A small class-conditioned image diffusion model, trained from scratch: 48-pixel images, soap at rate 0.0017.
Rows from block 8 of a small class-conditioned image diffusion model, named by matrix and row number. Each number is 50 + 15 x the weight over its row's rms, rounded and kept within 0 to 99. All counts start at 0.
After each channel's rows are labels from the 100 images, of 14976 (inputs lightly noised), where the channel reaches its highest value: "responds to" is what is common among them. Only what is clearly more common there than usual is listed. The data: short English words printed on busy colour backdrops. In brackets: how many of the 100.
# convs0: first 3x3 conv (model.decb.0.0.convs.0.weight, 128x256x3x3, standardized in use, each kernel summed), inputs 192-255

convs0.102:70 36 74 83 71 52 76 51 63 24 90 41 74 36 81 46 88 77 66 73 55 48 48 35 44 27 49 43 48 67 23 59 90 30 44 71 57 00 70 51 40 48 59 73 39 53 43 47 61 57 45 29 61 42 22 68 21 41 52 55 74 45 63 48
responds to: blue ink (100); bold (72)

convs0.14:38 47 63 10 64 51 38 49 28 66 39 29 00 58 34 80 60 59 11 56 42 35 42 29 75 32 21 26 80 46 55 31 54 49 56 60 63 49 53 11 59 53 62 67 44 51 46 71 22 60 29 43 40 23 73 44 57 69 41 22 68 75 45 90
responds to: bold (78); blue ink (60)

convs0.46:33 96 40 44 31 41 51 32 72 66 47 35 53 50 65 57 07 58 53 93 41 69 54 62 73 69 43 34 73 65 30 42 41 45 67 54 57 59 91 52 70 55 51 66 68 54 50 39 51 59 19 79 63 42 53 29 11 50 52 62 43 86 53 48
responds to: bold (96); white ink (49); yellow ink (45)

convs0.93:63 71 48 73 46 29 52 54 31 55 38 51 42 62 06 53 74 51 36 60 49 62 51 57 63 48 47 44 80 04 46 49 37 36 32 49 50 60 57 57 69 22 19 70 55 58 61 27 58 48 51 82 42 95 60 45 40 23 74 63 68 45 68 51
responds to: green ink (56); yellow ink (32)

convs0.83:54 73 55 41 29 47 51 49 31 46 66 39 47 84 37 90 62 35 65 51 85 26 37 56 34 39 43 63 25 60 67 33 32 64 34 30 41 33 38 79 35 42 28 32 67 35 52 63 35 45 61 74 99 26 40 47 80 49 48 43 59 10 61 60
responds to: purple ink (95)

convs0.60:53 41 54 57 81 85 31 32 43 12 42 40 83 29 36 73 88 30 57 45 41 55 38 58 16 19 40 35 34 48 62 82 50 34 46 38 82 24 45 52 63 52 72 25 56 64 46 34 49 69 56 28 48 65 49 87 47 37 28 39 39 28 35 53
responds to: yellow ink (29)

convs0.35:67 58 47 33 18 49 37 46 64 15 30 69 56 07 41 28 20 26 44 09 65 37 57 35 57 62 55 37 22 00 54 40 45 17 33 39 46 71 58 56 15 31 66 42 49 63 23 48 69 46 39 63 62 75 05 77 30 49 12 53 38 27 46 36
responds to: blue ink (29)

convs0.10:59 61 64 79 38 65 48 60 41 49 40 55 60 53 49 57 75 53 50 37 45 80 51 30 40 62 40 49 64 75 63 08 50 28 40 45 45 35 53 49 36 33 57 57 36 48 31 51 49 30 42 37 56 70 30 53 52 35 45 48 53 48 05 36
responds to: bold (84); brown ink (29)

convs0.92:57 31 49 51 64 59 55 81 54 93 29 55 62 65 78 27 63 36 64 29 61 46 58 36 57 74 76 50 07 93 47 61 53 32 41 42 28 57 40 42 75 60 46 00 39 91 61 65 69 58 72 44 86 47 62 74 64 52 27 59 55 02 44 75
responds to: blue ink (41)

convs0.124:47 43 52 38 24 50 37 61 28 80 35 21 35 50 51 50 47 77 41 69 41 47 59 53 54 40 40 25 41 54 69 13 72 70 46 58 75 54 61 62 37 54 48 50 68 21 49 30 49 75 37 37 50 56 63 65 65 42 61 63 11 58 58 51
responds to: purple ink (37); red ink (32)

convs0.56:40 67 60 53 29 69 27 37 39 12 56 76 65 46 46 34 64 60 65 38 33 23 56 43 35 40 48 75 36 32 49 46 52 40 23 42 36 38 39 51 44 49 58 34 53 54 37 53 16 48 38 75 52 72 41 68 18 49 55 52 41 15 54 54
responds to: purple ink (37); blue ink (25)

convs0.28:33 32 16 17 64 56 19 45 59 72 18 52 54 69 40 37 45 40 37 35 58 70 81 28 34 76 40 46 62 75 43 23 36 55 32 42 50 42 47 35 51 51 41 55 36 27 47 31 20 42 54 33 49 25 74 39 57 27 35 49 65 27 35 51
responds to: blue ink (38); purple ink (31)

convs0.123:52 55 55 57 20 68 26 39 48 26 50 79 31 51 16 38 63 20 84 18 89 40 40 37 63 74 47 80 53 42 09 63 15 63 32 43 47 25 62 49 51 44 34 61 64 63 63 47 53 73 42 42 37 30 72 67 44 45 49 46 21 31 60 53
responds to: purple ink (51); red ink (40)

convs0.5:52 37 35 26 51 47 45 54 62 45 76 23 32 49 81 95 81 80 41 32 68 58 53 58 45 37 28 70 66 42 53 55 39 47 62 38 38 64 63 46 70 22 72 22 46 60 39 37 26 37 63 37 64 63 70 59 39 58 35 32 46 71 37 81
responds to: red ink (88)

convs0.85:41 56 68 42 37 49 79 76 62 56 25 67 99 31 57 40 39 56 27 55 24 40 68 49 49 64 51 58 24 58 48 80 47 55 37 53 39 41 68 43 43 45 48 23 61 58 35 58 36 43 59 50 63 51 47 46 43 47 36 51 78 68 42 41
responds to: purple ink (37)

convs0.38:54 39 48 24 68 34 28 43 36 61 32 42 80 99 99 65 14 53 45 56 34 45 56 34 30 43 48 48 56 40 73 50 63 74 63 53 80 41 64 59 62 90 44 30 33 39 00 54 34 40 70 59 98 55 42 61 75 68 66 40 61 85 62 64
responds to: teal ink (91)

convs0.54:66 50 50 69 55 43 29 50 76 56 38 73 31 88 54 38 38 51 53 64 39 63 39 54 77 44 50 44 54 45 44 58 31 41 21 44 41 32 65 57 58 08 29 60 69 39 29 47 56 68 55 62 71 21 28 32 40 58 43 45 57 69 51 44
responds to: teal ink (27); grey ink (25)

convs0.19:37 68 30 81 99 18 67 48 54 51 49 41 99 68 60 27 45 86 33 75 15 55 45 53 27 63 72 65 64 26 65 63 48 65 46 69 43 24 63 39 54 69 20 36 50 54 56 67 23 54 50 40 53 29 49 26 24 59 38 39 67 58 70 36
responds to: orange ink (36); red ink (32)

convs0.21:54 59 52 85 15 22 64 49 54 58 86 43 60 38 53 40 48 54 30 48 84 55 46 53 76 64 19 43 50 80 47 56 64 49 41 67 14 74 79 16 71 44 54 44 42 49 83 84 41 56 43 49 70 46 31 35 29 30 47 39 55 31 32 66
responds to: blue ink (44); teal ink (38)

convs0.90:54 54 18 47 07 33 14 77 82 24 57 47 47 42 81 62 25 29 27 34 36 55 50 56 35 31 59 22 47 58 67 45 48 44 76 20 49 63 60 47 52 80 69 41 70 52 40 36 45 41 38 53 50 41 42 52 33 68 62 13 55 40 31 60
responds to: white ink (28); pink ink (25)

convs0.112:59 47 44 49 66 56 50 70 48 40 58 38 53 28 61 43 42 50 57 44 38 60 63 49 67 43 39 83 65 60 64 53 35 46 51 38 60 31 59 34 61 33 52 69 53 55 59 31 54 66 46 31 45 38 09 30 41 37 40 21 73 61 37 41
responds to: red ink (62)

convs0.126:47 68 37 43 38 44 51 38 52 79 48 60 22 43 73 63 25 33 41 80 32 50 46 59 58 51 44 38 44 50 41 51 44 08 51 51 43 60 51 55 00 51 55 55 56 59 74 44 50 77 69 53 66 44 19 35 21 57 68 19 64 68 62 08
responds to: italic (76); grey ink (26)

convs0.49:57 89 33 46 68 64 34 21 59 50 42 52 44 53 64 55 41 14 52 85 52 40 56 39 63 53 49 24 99 38 40 18 34 31 34 22 20 37 24 65 76 57 50 55 44 43 44 22 38 45 60 46 52 56 45 35 32 61 31 95 33 00 35 62
responds to: black ink (28)